python train.py --model="multi-label audio tagger" --time_shift_ms=50 --spec_augment=true --activation="relu" --depths=[1, 1, 1] --stem="single" --bidirectional=true --beta2=0.999 --shampoo_beta=0.999 --precondition_frequency=25 --merge_dims=false --one_sided=false --ema_decay=0.999 --batch_size=64 --warmup_steps=280
Rows from block 5, named by matrix and row number. Each number is 500 + 25 x the weight over its row's rms, rounded and kept within 0 to 999. All counts start at 0. Numbers have three digits each. After the name is the row's rms in percent of the matrix's.
# weight_ih_l0: GRU input weights (gates r, z, n stacked) (model.rnn.2.rnn.weight_ih_l0, 576x384), inputs 165-219
weight_ih_l0.442 092:498453480556496515480495513487499497540499544476472527522486507527484539482537492483479487481531508519516488513531503512520518453454519483529490528510530499525518496
weight_ih_l0.443 093:530468516531508548536499497498482506496465514532498492490467478494470439509495513477456486506460543497460484506503509501493508528515513502498492485495495518537491507
weight_ih_l0.444 090:501482476481467490518508519474493490533529495504509526499479531486526515543495418471469485553517458490508486480521496528469461482512507452518495540476486467492528506
weight_ih_l0.445 094:474517516491476512497505489507520517500453515536535486480490450496458511503469509497530522459512492477529503532457497525493560511513480445471478485505484479494457523
weight_ih_l0.446 087:519525492475506564549479516544502459460522478485553549493490506507479505527470460479507546513471513508503506504448513448484540533505497484491513498492528525503506549
weight_ih_l0.447 089:507521468531530528533515441510530490506531548563508514534483527486512441495539491501455496489537494497513508519491527501497478473510471505524492480548528483468470525
weight_ih_l0.448 090:471500515544501492505486494508505554456514533509525522451477501503490471449451498481497495507468499447503487491511485490471475524513524540489532495529501528524470480
weight_ih_l0.449 095:456478453469498462486482498509513498521477476480481482461509508514538514495465511495508527462476491543468535458521483518504484469505516503517479521486514467490484534
weight_ih_l0.450 089:557465490522486541466498484504479480499533504498493523521445540496467456496501458484513490479501482518511543494509495541450440474491468473509491520482473517465477508
weight_ih_l0.451 102:521485470517537442511510533469458487474470498502480535524460498497487514490521474520466486506478547511495472506503485504509524501506484549528508494511425465471492516
weight_ih_l0.452 111:490545441521439520517487455555539485502491507546529500524502487496543468513463483476519499489536526506466519499474509496544475499512466485486550473515514499492509476
weight_ih_l0.453 089:515500476555482460543543498533503477456558480488492517513533497486477513509500510524543485502494473448483500522478502505520467451492505515456521486514486470476477492
weight_ih_l0.454 084:505510511534534503491478540511496460498522538500484492527511534496527518515544468472483485539495478470534507523513570483526515514459442551519456519541492515506454538
weight_ih_l0.455 086:456520482478487504468512470507561468471492548484530517493478485514529542514464522458501429515462468531525496475485549495530472530468512499502454507533500510479499479
weight_ih_l0.456 104:505536507479461496543487502483487495568501521523484487466483534511480507520504527533482549442495512511514528500473528436461493514500515511474484510509525522518518501
weight_ih_l0.457 088:497454471545486503479499490483487552496537479490481490504541547497502507499539482487459522506484527486494513479551514543498552530482503463502485531530485459518447498
weight_ih_l0.458 086:504504493469450492486509505501511536454505548510512547489474499486437526508515506503490463509520478457524531470473482500503470512531495486486479488499474520483483465
weight_ih_l0.459 085:495467538471534556506526512478480494509471481527478493518490512484516463503495490480466518464539513580522485490498496507490468487505485532488442495508503468461552466
weight_ih_l0.460 096:454500520481497502502455534515489530483471494474525534524519482487515530476492483516490485498495506466530532500505468480512481520475476477455504511511492509494539444
weight_ih_l0.461 093:576540487486465470554534509479492495462532482511480572516507530500470496488511493507522473480472499481518520541501520544488511475502504523510498481489458470536527495
weight_ih_l0.462 102:511511489494491490493512524463522479544481493501526471486460504477499466494496510503473527458521488501489511510460488521516512489511498474532522542475543490476467524
weight_ih_l0.463 085:507486525524514467524480476534501525490486501460518496487491492492501464524510492547490446492504480526467529522504506561511525473526554499475475508558494545521508486
weight_ih_l0.464 105:532522507472554479492476470485509450517511490535491532518486506528566560521527479508464466507503468496479462493531518513519470500525516541537540495463486493536489486
weight_ih_l0.465 100:549504539489480507544536536463449501474491465487467493492481495495546507489530511520520510495531465509507500468535473492445476515468467480510472520492480495549507527
weight_ih_l0.466 084:530526437466543480474469475499508509493504470533514551517507533525511494490493472497510483526509500541499532515491480523470491530495513515526465496480530519490510461
weight_ih_l0.467 089:494529517525495516511463509514480517533523517483514476504540469508473481520486477468460496512533486515526521484498533527501509506518508558503531547497537533480489519
weight_ih_l0.468 095:504467499515516509511502525493529538522489495527471536495543550485533532476497505500465502492505476541523490494537520501505468537461498521505510494541503546492477483
weight_ih_l0.469 093:533496473480520502480516512531480490437534502540490447542502468513572515486471515497505504510482520503494455505556467515498529518482488472468546480531465501469518529
weight_ih_l0.470 084:504521484506496501467511521518527513510524496529485476542522507489501538482501502474484484518474502512543513503557489453483486562543478499525483498488483495505460508
weight_ih_l0.471 089:507475499504491530518442482478495507477504491503558467496514481497502479505474507486509492529510477515493482508519481490513492488481525474507488521462480495503492473
weight_ih_l0.472 093:465492520487472452492483487460553500515497499524486476511529476526504466489463484472431452491511517536566475463547514506544468492510492518492466480566491492511491478
weight_ih_l0.473 089:528503509497530501513534511527537490448541477538490520476490510487542505493491524478471486490481550475474549488492526440455542506532490537493486508479470500536496473
weight_ih_l0.474 087:504467503476472522471487494529512443474490522511456455542454449521513436473438524518454514508510506512515434509446503483509497505544465471514497523528541503515442520
weight_ih_l0.475 088:436515515476512485488484526497517489491510481516478473548477440469506461482538561490499529527528543545529493521507511511547470533488476554497522509486507497489491508
weight_ih_l0.476 086:477520544499511525480498495454485493482503513500506477495492502499493502473486482485507487478556507509502487511489549502540507510490456491512554513526514542496467496
weight_ih_l0.477 087:447475486489507489518490517502461461483489514473471449492515485518480518529514530511487505491491503479457494494530486527472510463494506489552506512527484473515546487
weight_ih_l0.478 096:491521488522528468465483514488511522485483497523511468480501525480463505477514500466513502519539538485487483511493515526506491516469504520511446513521527487481504570
weight_ih_l0.479 110:478473468506459546521487473491507496569513510455524483489489524467537521524539441501483481493531501508501510517464539473416467530488533482501560523478483486503483538
weight_ih_l0.480 094:490519508510517463482581480530471515511545530477524519465484544535486500494518474504463487479473506490495467528483549525474461531533504470468462512502462479488498481
weight_ih_l0.481 087:478494447524475478541508485491499530526525479484534505495528510499517479510527555454498516511485513507534487516517494478492509543435468504470522462494467474496480503
weight_ih_l0.482 101:513475511489524483473474503510506481493510464505506467478480510507506528503501480513525500508480508507511493506512529451523463478473517473483471498492477534484522512
weight_ih_l0.483 096:499526490511555455553511524504497511550453509537460545493510492537465524485518502501518525492509489492497487476522512473516510525499510541506490510502513485510545496
weight_ih_l0.484 091:537504506496427497516511505474530491486474493531486467547469507517463521485514523509516482490515514484495491471480497505575507543521451489498485464546523427469504492
weight_ih_l0.485 080:452484473470489506533519518511544508507466506477482479532502540501516543499479494537495528503495481537531508549490454513508479525479546484493484469529545482473492503
weight_ih_l0.486 089:522488463514493517501476523524492526517507529492495514536525486500499507521509470456491459530515499497517457504513495494490480511521479524494499519494487504494496527
weight_ih_l0.487 100:467527491497506456497510510477512554487478437481479524504522519563535478480487513516522539437463523587506505452541487521506491474531529482474520503500482507472470470
weight_ih_l0.488 085:486477456513499436497549486487485491501528493530511544457495479540474494510515536534555489473535493494508474518505502539512508488475537507493486524511489532495499478